config = dict(
    norm='layernorm',
    parallel_block=False,
    num_experts=16,
    steps=14400,
    warmup_steps=720,
    weight_decay=0.09,
)
Rows from block 2 of a small image classifier, named by matrix and row number. Rows with one number belong to one neuron. Each number is 128 + 24 x the weight over its row's rms, rounded and kept within 0 to 255. All counts start at 0.
Before each neuron's rows are labels from the 100 images, of 14976, where the neuron reaches its largest size: "responds to" is what is common among them. Only what is clearly more common there than usual is listed. The data: rendered made-up planets. In brackets: how many of the 100.
# gate: MLP gate (model.blocks.2.mlp.gate.weight, 320x160), inputs 0-53
# fc1: MLP up (model.blocks.2.mlp.fc1.weight, 320x160), inputs 0-53
# fc2: MLP down (model.blocks.2.mlp.fc2.weight, 160x320, transposed), outputs 0-53

responds to: rings (79); desert world (31)
gate.6 [ 99 105 112 167 142 115 118 181 121 153 143 169 138 124 153 158 133 137 138 112 120 165 161 121 133 136 116  72 164 155 103 131 146 159 163 133 168  97 116 149 162 167 131 142 130 109 139  88 146 138 150 162 124  97]
fc1.6 [122 108 108 145 152  85 141 141  90 137 116  96 145 143 143  98 144 131 120 148 129 138  91 101 147 127  86 138 180 136 129 112 113 151 107 124 167 166 136 133  85 129 106 160 151 140 127 114 150 111 130 110 144 136]
fc2.6 [119 108 145 108 123 157 174 156  72 123 183 136 133 140 130 113 151 137 121  59 121 135 155 102 117 134 162 108 137 107 163 107 161 127  92 129 153 136 136 128 176 120 162 118 111 161 136  95 123  96 145  98 108 112]

responds to: crescent (68); rings (63)
gate.139 [127 107 106 142 128 186 107 121 157 151 114 117 113 167 108 103 135  85 118 173 178  92 124 165 104 126 127 101 166 131 119  75 115 130 138 151 146 149 188 136 108 119 146 164 170 144 121 123 119 126 106 129 146 142]
fc1.139 [108 127 162  97 104 115 195 115  88 141  85 105 138 108 128 119 148 130 107 153  92 163 118 152 120  96 121 197 135 136 160 156 115 165 164 147 104 136 131 146 134 136 160 117 137 127 154  94 115 101 138 120 134 105]
fc2.139 [137 133 127 127 159 179  93 111 171 122 123 125 148 134 120 172 138 131 140 106 148 146  85 123 149 124 200 132 123 128 124 130 190 121 114 116 139 135  97 175 151 142 150 133 105 119 130 160 145 129 145 151 106 161]

responds to: rings (80)
gate.227 [123 131 121 119 159 114 130 117 136 119 145 142 122 170 130 135 121 126 131 112 117 172 174 158 146 156 140 105 136 114 155 117 159 161 135 157 122 167 117 135 155 139 139 117  86 125 128 118 151 103 133 122 166 157]
fc1.227 [123  92 105 123 119 153 136 129 163 136 136 147 146  92 128 125 113 153 136 140 130 119 117 140 109  88 216 112 129 131 147  84  97 163 181 109 111 120 128 150 128 141 117 148 113 104 176  74 110  90 104 107 126 102]
fc2.227 [111  98  84 144 131 125 133 152 144 143 126 100 105 145 132 119 127 138 142 157 141  94 167 163 134 122 125 128  80 155 105 142 165 139  92 111 155 124 138 126 151 109 118 140 129 142 117 154 133 118 114  81 109 172]

responds to: desert world (35)
gate.192 [127 106 126 115 143 115 117 164 184 139 166 160 114 139 144  97 163 131 124 136 117 125 132 158  86 138 154 103 104 143 120 124 136 148 152 162 121 152 122 106 105 100 152 135 101  82 144 125 113 136 158 112  82 154]
fc1.192 [152 157 150 122 127 115 151 123 128 120  94 114 124 119 129  98 117 148 130 126 149  91 155 135 133 131  73 160 126 177 143 163 115 147 134 159 136 115 175 100 161 117 108 108 168  90 124 110 104 134 149 114 152 172]
fc2.192 [163 147 126 102 129 114 111  92 118  79 155 107 136 138 158 111 142 119  98  94  66 105 130 163 126 117 134 137 141 123 119 122 123 128 128 131  94 107 127 120 135 142 156 146 142 119 144 129 157 132 152 111 143 124]

responds to: ocean world (100)
gate.67 [119 125  90 165 162 130 132 108 126 174  97 113 127 149 147  68 141 108 135 128 110 108 115 112 106 139 179 123 181 113 154 113 135 173 146  92 128 129 135 122 151 101 142 114 135 124 116 132  97 140 139 152 146 124]
fc1.67 [140 132 137  95 107 146 132 128 116 128 149 129 134 125 128 180 163 100 123 131 164 112 104 162 124 118  95 166  97 125 145 124  98  86  96 173 127 104 141 132 107 157 151 144 129 129 131 131 152 102 122 127 104 122]
fc2.67 [105 145 168 130 154  88 118  98 156 136 146 121 132 137 116 141 128 103 175 152 121 124 124 156 143 130 135 105 130  93 112 105 179 119 150 124 156 123 135 144 158 117 135 150  96  92 138 204 133 122 152  74 140 116]

responds to: crescent (95); cracked ice world (91)
gate.272 [108 125 120 141 135 149 141 123 185 143 149 111 175 124 107 149 137 149  63 134 115 159 136 116 167  85  94 149 164 159 154 160 124 125 116 129 123 163 116 165 108 117 129 169 141 145 159 126 144 136  70 130 145 126]
fc1.272 [114 137 134 104 127 144 136 127  76 141 127 155 131 139 130 140 125 120 181 139 105 124 135 135 106 121 154 120 122 107 122 106 138 181 145 135 145 118 169 141 114  96 122  85 103 128 142 151 107  86 179 140 138 169]
fc2.272 [ 92 122 131 104 128 164 121 123 149 133  72 128 125 111 105  44 134 143 136 132 146 162 145 130 153  99  93 111 138 105  97 161 155 118 124 143  89  87 109  93 119 130 139 114 183 147 120 109 106 100  69  99 163 131]

responds to: desert world (71)
gate.80 [109 135 116 103 165 123 157 135 195 117 107 122 133 139 144 162 121 164  97 132 132 107 138 101 101 158 157 162 158 165 101 142 134 153 126 140 155 171 103 113 145 146 134 141  84 121  99 144 162 154 152 100 151 145]
fc1.80 [125 138 103  76 128 122 161  92 159 164 159  77  77  85 101 145 145 121 103 142 114 116 118 104  76 117 144 127  90 143 159 145 141 167 131 122 137 169 116  96 136 110 125 147 159 125 112 122  99 144 180 102 178 151]
fc2.80 [130  97  91  88 128 145 129 122 135 188 158 142 147 102 115 115 136 159 132 116 133 114 151 154 120 124 148 124 143 165 149  77 126 138 143 131  91 161 121 141 105 147 109 141 159 132 143  92 109 165 130 169 169 140]

responds to: crescent (52); cracked ice world (33); cloud-covered world (33)
gate.220 [117 142 130 113 139 107 124 112 145  68 115 138 159 149 116 150  93 123 126 123 134 157 114  96 103 129 132 116 111 155 147 128 157 135 120 114 131 115  87 129 134 124 156  85  86 138 109 134 138 102 116 126 122 172]
fc1.220 [135 113 130 109 105 145 149 111  98 116 141 139 121 138 132 129 106 135  91 147  86 130 136 159 164 141 149 130 133 120 105 164 138 113 122 124 125 170 111 112 101  97 101 109 133 125 159 121 139 133 131 124 153 132]
fc2.220 [130 128 109 140 157  94 165 114 177 147 110 121 125 133 128 157 124 119 133 141 128 129 124 156 127 114  97 140 140 161 123 166 141 123 159 135 147 139 130 160 175 124 109 131 130 120 122 136 119 125  96 134 137 127]

responds to: moons: three (66); cratered rock (47)
gate.13 [132 133 153 130 140 105 114 158 168 154  82 140 120 140 158 135 107 129 143 112 101  94 147 154 126 124 168 130 132 182 104 126 147 162 134  95 158 134 117 132 132  96 111  61 106 105 110 132  67 141 136 149 146 160]
fc1.13 [117 127  95 127 139 107 142 136 161 152  82 137 108 101 161  92 129 109  96 155 129 117 108 107  85 129 125  99 128 202 133 157 140 144  78 114 166 114 157 127 107 148 124 144 102 137 113 104  74 110 129 134 156 145]
fc2.13 [152 130 114 103 147 159 130  77 114 127 155 108 162 113 128  87 123  93 111 156 104 129 138 101 139 130 128 136 126 129 142 150 152 130 146 128  61 146 144 129 102  88 134 103 148  90 118 105 156 122  99 117 111 144]

responds to: ocean world (93)
gate.21 [100  96 102  95 140 133 171  89 116 139 180 129 165  84  75 139 182 156 125 165 128 123 115 149 124 127 136 162 170 123 112 118 110 130 138 104 110 147  85 136 121 117 149 122 122 119 119 139 106 133 127  73 136 141]
fc1.21 [ 97 123 117 153 130  97 145 102 117 163 159 100 125 122 170 126 113 116 139 119 100 122 115 104 120 159 126  64 133 102 139  98 131 130 125  92 137 130 167 151 105 115 127 120 160 134  95 127 139 101 158 160 144 108]
fc2.21 [166 148 179  75 153 128 106 130 133 106 113 108 101 187 138 176 148 104 130 141 124 147 104 148 124 120  94 120 116  82 118 111 143 121 116 118 190 147 187 166 129 139 158 116 105 162 138 133 117 161 115  99 145 118]

responds to: desert world (100); gibbous (64)
gate.309 [100 129 127 120 133 119  84 118 130 143 128 115 103 122 125 108 155 127 134 117 172 113 128 146  99 149  71 127 128 139 160 133 119 141 159 108 143 152 126 112 176 154 130  99 151 142 124 112 118 124 157 149 114 155]
fc1.309 [138 143 132 136 150 141  94 111 151 123 146 135 130 137 123  83 122 142  86 125 152  89 144 138  97 170  48 112 158 180 132 141 133 105 123 119  82 185 131 145 131 112 108 142 127 121  74 138  70 121 158 121 103 104]
fc2.309 [127 157 133 149 113 102 127 153 103 134 154 100 156  97 131 143 143 147 109 135 134 123 101 151 137 128 135 107  88  95 131 127  62 147 140 129 113 159 155 123  73 109  98 105 147 175 130 128 110 140 119 132 175 161]

responds to: rings (79)
gate.185 [162 147 120  81 122 123 193  95 118 129 161 120 123  95 113 108 131 145 162 135 146 148 149 143 141 124 139 124  60 109 113 118 167  94  97 102 104 138 141 131 146 131 145 112 113 140 141 161 134 128  97 124 149 154]
fc1.185 [150 103 147 107 151 111 121 127  93 139 156 105 119 144 122 163 140 154 133 183 144 124 119 135 129  43 144 163 112 121 113  97  87  86  98 105 129 121 157 116 114 129 174 157 122 149 127 131 118 144 136 141  95 138]
fc2.185 [123 119 105 131 152 151 122 170 100 104 150 124 103  76 138  92 110 122 137 120 125 131 160  88 121 146 141 130 156 140 121 140 118 121 115 126 125 143 128 127 134 136 105 126 122 228 121  77 141  92  96 151 132 123]

responds to: rings (72)
gate.72 [143 141 152  98 155 137 166  72 108  90 143 168 149  96 127 114 106 148 133 117 177 109 158 109 128 134 126 136 157 124 117 162  82 107 157 129 134 137 130 159 134 120 118 139 146 104 140 131 106 123 153 121 157  94]
fc1.72 [108 135 129 139 134  72 151 134 176 106 160  77 122 141  96 104 169 136 131 140  86  87 153 148 117 133 146 159 163 115 111 129 166  85 135 128 140 145 130 138 103  91 102 126  81 158 108 108 146 160 178 109 137 156]
fc2.72 [107 102 161 151 125 148  98 166 101 152 153 111 126 103 142 101 115 100 125 133 151 122 120 172 140 138 143 127 134 143 135 121 107 116 141 138 103 107  79  82 131 117 108 145 112 167 132  97 112 108 145 136 151 123]

responds to: half lit (75); moons: three (71); desert world (52)
gate.310 [119 127  91 147 164 146 126 125 155  99  91 164 133 124 129 177 127 105  99 114 106 139 126 100  92  69 164 125 136 148  80 158 124 151 125 136 158 119 143 131 153 128  92 115 108 150 103 153 106 199 136 108  87 141]
fc1.310 [123 136 151 193 141 136 127 142  87 110 160 115 143 143 144 101 194 162 134 147 157 146  89 151 144 137 113 158 131 142 164 134 143 121 184 127 103 113 107 150 114 133 122  84 141 136 136 130 154 133 115 114 104  94]
fc2.310 [115 152 186 147  92 116 140 100 109 129 162 166 138 188 127 145 142  97 129  98 148 129 176 152 102 112 128 135 157 161 159 109 171 126 100 104 143 149  96 134 196 141 140 109 144 133  94 110 156  88  92 140 125  94]

responds to: rings (71)
gate.120 [118 105  89  84 162  96 109 112 176 144 135 128 170 123 126 169 128 145 107 141 153 125 166 110 127 142 152  90 109 117 115  86 139 133 115 123 126 103 123 167 146  96 129 144 122 165 116 118 158 143 140 135 166 159]
fc1.120 [157 138  85 108 110 105 120 116 163 146  89  97 115 164  74 145 106 129  52 134 140 144 147 102 123 141 122 109 160 142 125 100 168  99 104 152 116 168 144 141 164  48 148 181 158 154 110 139 138 136 130 137 164 157]
fc2.120 [108 136 135 113 114 157 132 149 142 131 149 109 132 138 157  81 137 128  95 135 120 111 140 117  73  92 133 113 138 126 137  88 112  97 150 158 161 158 119 140 116  98 124  99  60 129 123  90  95 165 124 120 102  95]

responds to: moons: three (52)
gate.47 [118 173 177 129  97 114 123  82 148 141  94 141 121 117 128 170  84  84 149 128 138  96 135 109 109 129 101 105 144 115 109 148 139 111 118 127 139 131 159  88 171 131 157 156 105 155 144 161 164 129  97 131 147 126]
fc1.47 [101 108 162 166 138 126 140 114 191 103 122 133 119 125 132 180 105 141 149 120  94 135 156 125 143 116 154 107 102 130 142 114 153 171 145 119 152 119 108 134 165 117 144  96  94 179 165 145 159 161 121 155 124 162]
fc2.47 [146  98 133 159 131  69 183 131 160 110 106 108  96 168 142  74 143 152 127 123 115 128 151 150 105 119 126 141 150 131 131 106 102 115 120 157 126  66 118 102  96 144 130 134 162 124 108 104 153 104 161 131 135 126]

responds to: moons: three (98)
gate.163 [134 117  94 107 157 146 112 130  93 126 116 128 183 109 140 124 130 114 141 148  96 129 136 146 159 155 111 123  92 134 162 155 152 164 121  75 121 170 148 163 114 142 133 161 125 151 104 103  39 126 128  89 143 111]
fc1.163 [123 101  81 113 122 151 123 154 121 103 139 105 148  97 134 104  96 108 107 128  88 129  89 145 130 125 114 140 126 122 185 172 146 124 108  82  92 169 151 147 125 151 142 165  99 171  85 115  30  96 137 126 108 133]
fc2.163 [160 143 129 117 118 158 164 126 117 111 140 112 100 136  85  92 135 103 147 117 123 115 141 105 143 134 191 138 146 140 171 122 116 128 119 153 119 105 138 111 105 122 116 105  99  86 138 124 213 140 159 134  89 145]

responds to: half lit (73); ocean world (41)
gate.183 [110 133 133 140 172 117 122 168 174 134 146 114 128 133 101  80 119  94 157  83 155 131 143 165 132 144 128  97 123 149 102 105 147 139 133  93  87 124 139 126 111 132  97 105  78 154 115 110 114 135 125  69 126 133]
fc1.183 [139 128 111 123 112 132 121 119 113 161 110 109 131 131  85 100 164 144 125  94 110 129  81 121 172 123 153 157 113 147 123 162 142  87 120 105 134 102 105 117 111 120 125 148 143 162 119 133 152 115 129 122 140 131]
fc2.183 [129 131 147 142 131 164 127  97 161  89 158  99 144 129 116 116 141 138  80 124 123 106 157  86  91 110  99 119 141 161 122 177 115 100 120 131 104 116 137 126 113  91 160 152 189 146 102 142 106 117  77 142  87 106]

responds to: desert world (51)
gate.241 [128 132 174  78 155 116 188 119 129 135 177 100 126 140 161 131 135 121 186 102 120 140 130  94 169 138 157  88  88 114 119 123 140 176 120 138 129 151 134 131 127 139 101  79 103 107 168 100 126 115 145 125 112 136]
fc1.241 [135 176 165 161 135 139  94 107  94  89 121 145 138 141 138  88 138  80  96 119 114 162 114 161 114  84  97 140 124 144 125 126 156 116 149 126 113  97 128 118 138 114 134 155 144 145 142 173 122 111 144 114 136 109]
fc2.241 [140 127 116  62 141 112 121 144 136 148 122 150 148 115 136 146 125 111  97 145 104  99 147 104 144 110 134 135 146 158 145 120 126 110 148 139  99 116 101  67 151 146 157 132 149 127 142 152 114 124 119 136 120 112]

responds to: crescent (72)
gate.116 [147 134  94 140 134 134 141 146 144 103 161 135 135 113 128 111 152 131 138 109  89 131 126 129 115  90 134 174  88 133  88 155 120 172 128 155  99  96 141 126 170 111 146 152 152 170 134 177 108 157 114 103 137  78]
fc1.116 [135 130  92 116  97 117 150 127 150 157 126 122 159 110 125  65 107 153 123 117 115 140 133 167 129 136  97 125 133 163 143 120 144 134 151  97  98 159 122  98 126 101 144  88  82 147 121 157 118 126 173 152 121 145]
fc2.116 [ 98 105 156  79 104 150 142 119 123 134 147 107 100  76 124 140 130 130 140 129 104 104 149 135 141 128  90 106  71 113 129 127 142 118 132 130 158 132 175  85 126 117  96 135 143 140 132 141  72 135 214 128 129  98]

responds to: ocean world (85)
gate.51 [125 102 117  92 119  80 139 126 113 106 154  91  91 117  81 117 138 173 146 130 162 149  92 134 156 142  81 154 109 147 115 143 161 118 117 125 152 142  63 115 150 142 143 161 128 128 109 102 137 143 101 117 112 145]
fc1.51 [118 120  99 187 100 161 137 141 135 179 109 117 140 136 129 130 149  75 128 129 109  98 187 118 149 132 122  80 139 104 125 119 115 140 138 119 122 129 142 151  90 117 115 101 178 127 144 146 164  89 128 161 144 100]
fc2.51 [127 138 113 116 171  67 112  78 181 151 128 149 117 139 119 130 165 192 136 124 130 107 136 139 114 125 112 138 112 132 102  88 143 124 126 139 138 137 151 150 105 128 124 114 142 110 144 145 148 182 133 120 114 116]

responds to: desert world (93)
gate.102 [121 148 136 121 135 155 120 128 135 133 151 171  76 146  93  97 110 106 168 123 139 116 112 113  96 105 127 117 111 102 116 134 140 138 137  89 125 153 141 145 144 163 122 135 146 115 107 114 133 147 124 113 163 121]
fc1.102 [141 118 145 142 107 172 146 135 100 126 127 125 153  89 132 159 138 180 128 104 105 101 126 143 165 129 144 112 105 106 138 136 169 140 130 155 104 100 152 138 133 109 126 115 116 145 134 198 126 125  61 122 133 137]
fc2.102 [125 136 117 103 138  69 166 125 152 149  96 114 151 143 116 108 151  88 118 143  98 161 145 121 146 114 160 122 136 120 143 132 108 135 107 132 102 105 113 154 162 105 159 131 157 101 109  92 119 126 147 121  81 143]

responds to: ocean world (94); rings (91)
gate.136 [104 112 187 115  84 135 132 129 141 145 142  98  78  88 146  94 118 112 126 121 131  87 154 162 109 196 103 110 110 145 131 131 167 147  97 106 130 144 160 150  94 137 107 130 122 173 127 138  63  99 106 127  41 124]
fc1.136 [126 117 111  86 107 169  96  97 134 146 125  96  99 133  93 100 117 174 112 132 126 182 122 144 172 165 126 126 120 145 153 111 162 148  76 136 112 135 120 126 117 144 145 145 154 159 117 169 117 121 127 183  80 120]
fc2.136 [108 122 110 115 153 183 137 125 163 165 150 116 128 125 119 137 139 133 142 125 106 102 140 136 136 144 103 107 116 116 142 147 118 123 167 128 161 139 108 148 110 135  97 124 113 143 131 156 105 135 123 121  98 133]

responds to: crescent (80); cracked ice world (67)
gate.110 [102 107 107  98 101 144  97 129 153 163 152 126 101 129 136 103 117 143 109 163 148 121 125 107 138 161  72 130 142 127 126 122 119  92  80 112 120 130 115 158 149 156 140 128 155 151 116 126 152 136  92 157 125  92]
fc1.110 [141 132  64 160 135 145  81 120 167 132 143 116 133 136 142 126 161 140 116 103  97 155 155 139 182 121 140 136 107  96 152  97 135  98 141 113 128 136  72 144 156 129 148 114 135 108 109 108 158 178  96 137 121  91]
fc2.110 [107 133  60 155 109 126 132 141 161  94 128 121 120 118 136 148 120  94 135 157 127 114 123 136 137 164 135 141 147 146 149 139 123 128  95 127 132 135 135 107 140 116 121 120 135 116 105 125 157 159 152 101 112 124]

responds to: crescent (56)
gate.275 [140 164 145 117 122 151 139 134 143  98 120 154 137 149 134 166  90 150 159 116 134 150 155 136 129  98 140 130  87 156 112 133 149 120 148 154 122 127 152 137 167 132 115 127 132 170 135 125 159 111 180 171 152 130]
fc1.275 [130 116  95 154 133 132 138 136 108 128 162 146 173 156 132 111 126 134 153 149 131 166 152 117 121 101 126 168 130  90 146  83 157 115 148 123 164 124 113 132 128 153 140 137 114 131 136 154 111 188 143 126 119  95]
fc2.275 [141 120 150 128 118 121  72 150 118 164  96 165 174 156 131 137 126 156 117 156 131 150 159 136 113 111 111 122 114 155 160 121 132 116 154 123 126 108  99 147 122 123 137 100 108 102 137 139 154 102  85 158 104  91]

responds to: moons: three (60)
gate.205 [138 154 109 148 124 179  99 114  89  86 179 133 114 148 154 150 100 141 162 149  88 136 124 124  92 145 147  95 155 144 118 150 122 139 139 132 114 100 149 141 153 134 114 128 114 103 103 150 125 138 154 144 142 117]
fc1.205 [139 111 114 136 144  97 163 144 116 157 119 139 137 108  63 157 170  91 116 121 128 144 117  96 126  99 144 180  90 130 126 128 113 121 147 174 130  84 117 113 122 113 143 157 161 189 120 114 146 124 113  96 102 146]
fc2.205 [105 123 134 159 127 115 183 116 142 134 144 142 171 154 154 144 127 170 151 127 153 126 114 109  99 121 150 116 115 144 146 146 104 132 151 122 101 111 128 132  82 148 121 115 117 111 150 152 141 140  53 149 146 183]

responds to: ocean world (49)
gate.155 [136 128  98 113 159 136 106 138 135 122 143 122 126 144 137 111 116 106 139 101 107 143 138 141 144 146 153 152 105  93 145 127 130 163 181 132 137 126 159 105  95 133 141 138 108 118  91 108 171 107 133 158 150 132]
fc1.155 [102 117 127 123 110  81 123 149 113 150 156 151 133 130 105 131 122 153 140 131 144 131 106 152 121 104 121 126 172 141 107  87 149 144 143 115 115 117 131 167 164 148 126 129 123 140 168 133 119 158 125  63 137 158]
fc2.155 [117 103 112 166 168 108 100 130 148 140 110 123 132 151 136 125 124 115 136 189 129 126 111 190 156  86 117 107 113 150 136 135 138 131 158  91 109 113 125 120 111 146 106 114  87  85 127 130 115  98 144  81 133 140]

responds to: ocean world (86)
gate.239 [146  89  79 140 109 141 136 136 128 218 115 135 171 147 142 134 123 113 156 120  92 134 128 130 111 115 109  97 154 129 116 159 115 140 147 131 157 129 113 129 139 123 114  84 135 137 143 136 101  93 100 118 159 118]
fc1.239 [129 142  86 158 130 137 100 135 153 147 181 159 157 175 120 135 109 151 127 117  85 118 120 111 137  77 147 154 131 133 110 141 134 148 162  97 147 149 110 137  96  91  80  99 133 139 131 143 121 144 126 119 113 140]
fc2.239 [147 109 103 145 167 110 163 122  90 104 128 143 108  98 132  90 126 132 106 153 127 142 126  64 137 155 143 143 124 146 123 162  55 113 112 137  54 129 140 131 107 141 103 125 144 185 122  95 143 124 109 135 170 122]

responds to: crescent (62)
gate.41 [121 145 110 122 147 178 135  90 103 130 138 116 133 132 103 161 124 155 153 105 135 129 152 127  83 111 114 128 142 149 105 113 102 135 114 158  99  50 108  90 151 174 175 114 135  97 131 129 150 131  90 145 143 146]
fc1.41 [151 110 137 113 106 157  88 120 116 119 108 135 138 134 136 116 143 109 173 115 148 135 139 103 134 136 149 129 116 108 114 162 143 162 107 119 166 144  80 130 122 103 108 123 120 112 142 169 135 129 101 164  97 136]
fc2.41 [160 114 134 139 161 120 121 160 121 121 124 117 158 106 114 118 103 111 113 135 135 156 125 169 146 155 182  83 126 125 112 105 112 148 129 140 132 119 113 108 146 131 116  91 114 162 158 119 139 122  68  97 172 135]

responds to: half lit (100); moons: three (53)
gate.221 [171 126 121 164 139 175 125 135 154 131 114 132 101 127 135  55 159 140  99 105 137 107 120 134  79 132 128 147 151 172 141 140 121 112 149 147  96 134 112 107 142 149 133 151  93  78 137  99  65 167  96 102 126 156]
fc1.221 [133 138 115 134 103 138 125  97 106 147 142 162 164 149 120 177 143 105 104 141  97 165 167 102 149 115  89 117 125  99 133 121 124 110  96 158 149 136 120 120 165 118 104 196 161 163 135 140 185 122  77 157 114 135]
fc2.221 [145 144 146 145 118 127  95 147 129 158 137 114 127 142 143 156 112 155 145 144 143 143 136  89 118 156 116 124 151 138 159 102 150 131 139 122 235 138 133 125  99 142 115 106  84 126 140 137  79 106 157 135 160 134]

responds to: half lit (60); cratered rock (39); banded gas giant (33)
gate.89 [100 172 202 143 105 136 110 145 181 125 147 120  95 153 130  83 139 120  90 123 140  53 132 126  99 144 156 124 137 134 124 123 165 140 168 115 117 147 148 143 115 120 112 115 140 121  90 104  84 125 160 119  98 150]
fc1.89 [134 166 111 138 138 127 126 134 191 159 182 113 100 150 100  78 105 159  82 119 185 151 111 132 170 170 115 135 135 138 142 105 166 100 134  92 150 141 105 119 151 118 122 131 138 153  33 146 154 160 142 158 148 134]
fc2.89 [124 135 102 157 167 141 123 127 139 128 103 126 122 140 114 159 111 101 141 114 133  98 141 154 131 121  93 114 168 124 145 140  90 127 135 105 136 168 118  96  68 119 102 143 123  98 132 143 115 134  80 151 128 124]

responds to: half lit (63); cratered rock (47)
gate.262 [140 122 145 110  77 163  88 136 154 120 121 119 143 108 148 102 104 111 169 137 101 105 122 146 103 154 105 137 134 157 122 117 182 161 118 144 117 162 125 142 110 125 133 137 145 158 140 164 146 118 131 142 116 142]
fc1.262 [155 134 102 163 166 135 159 132  97 130 140 131  87 127 154 161 140 152 129 116 138 178  94  86 116 120 161 125 110 107  95 121  74 109 134 112 130 109 113 128 133 129 149 106 129 107 122 108 141 132 111 126 125 121]
fc2.262 [152  99 115  77 102 132 109 164  96 160 176 138 160 148 131 153 110 166 112 160 131 164 111 137 151 109 113 128 132 113 133 119 189 128 113 111  88 118 104 121 156 120 135 138 146 156 120 151 154 116 106 103 109 167]

responds to: half lit (77); cratered rock (32)
gate.307 [139 143 158 117 120 173 100 152 176  92 102 101 136 140 152 117 124 122  99 119 103  67 149 160 134 116 131 107 121 130 147 134 168 169 180 140 122 146 119 141  52 107 105 113 129 130 163 124 128 102 169 129 129 120]
fc1.307 [131 115 117 119 103 115 105 107 147 144 123 107 134 118 121 113 135  95  89 128  92 144  99 132 112 171  75 123 162 187 141 144 139 108 131 142 121 120 107 124 130 120 128 164 125 156 147 127 114 115 164 120 141 121]
fc2.307 [ 90 156  82  80 139 164 156 119 171 111 121 127  99 103 120 110 131 109 157  99 124 103 150 121 114 126 115 116 164 138 111 115  83 130 136 153 133 140 161 111  87 126 113 116 129 102 146 100 119 143 114 175 100 131]

responds to: moons: three (98)
gate.135 [100 114 168 155 113 129  96 134 124 108 133 158 130 123 140 118 128 125 133 149 101 133 112 124 152 102 104  95 157 129 141 111 115 164 108 109 115 125  93 148 156  91  89 160  89 141 150 143 103 139 129 129 130 124]
fc1.135 [162 111 145 100 149 127 138 132 114  93 114 143  92 143  91 142 130 133 117 124 182 146 137 128 128 153 106 131 133 123  89 138  94 124 130 173  67 112  95 111 149 152 133 152 112 134 163 101 120 139 144  95 126 138]
fc2.135 [142  95 173 136 151 149 159  94 117 145 141 148 120 145 127 187 156 157 120 144 145 115 112 127 118  95 124 128 161 164 143  96 152 105 163 139 186 129 165 183 148 131 126 123 111  84 122 144 110 160  82 118  70 126]

responds to: rings (63); crescent (54)
gate.293 [148 133 136 113 129  91 126 141 141 115 175 111 120 170 112 126 136 120 131  66 148 140  94 115 139 161 101 123 156 103 126 125 157 169 146 136 152 131 107 139 141 125 159 139 100 125 156  76 138 136 168  84 132 155]
fc1.293 [122  97 119 144 115 139 145  94  66 173 120  95  78 138  76 125 139 140 113 111 121 169 118 103 144 114  89 120 139  94 109 133 114 104 104 140 142 138 132 170 128 134 142 125 167 128 136 124  92 155 117 113 147 116]
fc2.293 [137 130 147  97 149 107 102 106 134 128 152 120 158 147 111 158 149 143 126 120 118 126 119 133 139 135 163 143 149 121 100 136 119 138 148 128 113 166  97  89 142 123  89 152 115 185 134 146 166 108 100 139 194 129]

responds to: rings (61)
gate.315 [114 116 142 131 117 110 102 101 151 153 161 121 130  86 133 115 152 149 169 145 107 147 135 116 135 126  99  99 136 132 128 116 180 171 127  77 143 119 137 139 131 149  91  96 140 159 139 154 107 134 156 123 139  61]
fc1.315 [129 121 133 110 137 162 123 103  94 162 111 126 133 158 137 152 112 146 190 149 162 109 155 168 146  83 143 103 120 122 132 161 139 111 130 121 174 117 142 140  78 166 136 111 125 159 124 117 114 146 102 149 157 105]
fc2.315 [ 94 146  90  98 107 137 167 162 178  87 164 140 119 150  89 134 107  97 126 146 114 160 140 150 136 110  79 120 160 117 116 152 128 126  98 105 127 107 160  82 163 109 186 112 141 113 134 156 149 143 109 116  84 143]

responds to: desert world (53)
gate.96 [117  84 138 118 123 149 111 123 118 109 103  95  99 152 121  92 146 118 180 145 134 111 147 148 116 192 138 151 109 115 124 155 178 132 125 132 116 153  95 137 113 148 149 107 156 159 145 100 127 164 170 150 114 139]
fc1.96 [104 138 140 148 189 123 105 104 143 108 118 127 121 110 135  83 107 156 104 107 188 128 143 136 102 162  92 113 132 166 130 145 127 139 129 149 128 168 128 140 113 142  91 127 114  83  77 137  86 181 133 134  91 102]
fc2.96 [149  85 150 173 119  87 115 100 151 129 143  93 152 142 131 141 127 134 111  96 116 138 111 168 107 127 126  92 111 123 126 141  97 136 185 136 147 198  95 131 119 132  84 132 103 136 132 121 103 154 133 134 187 130]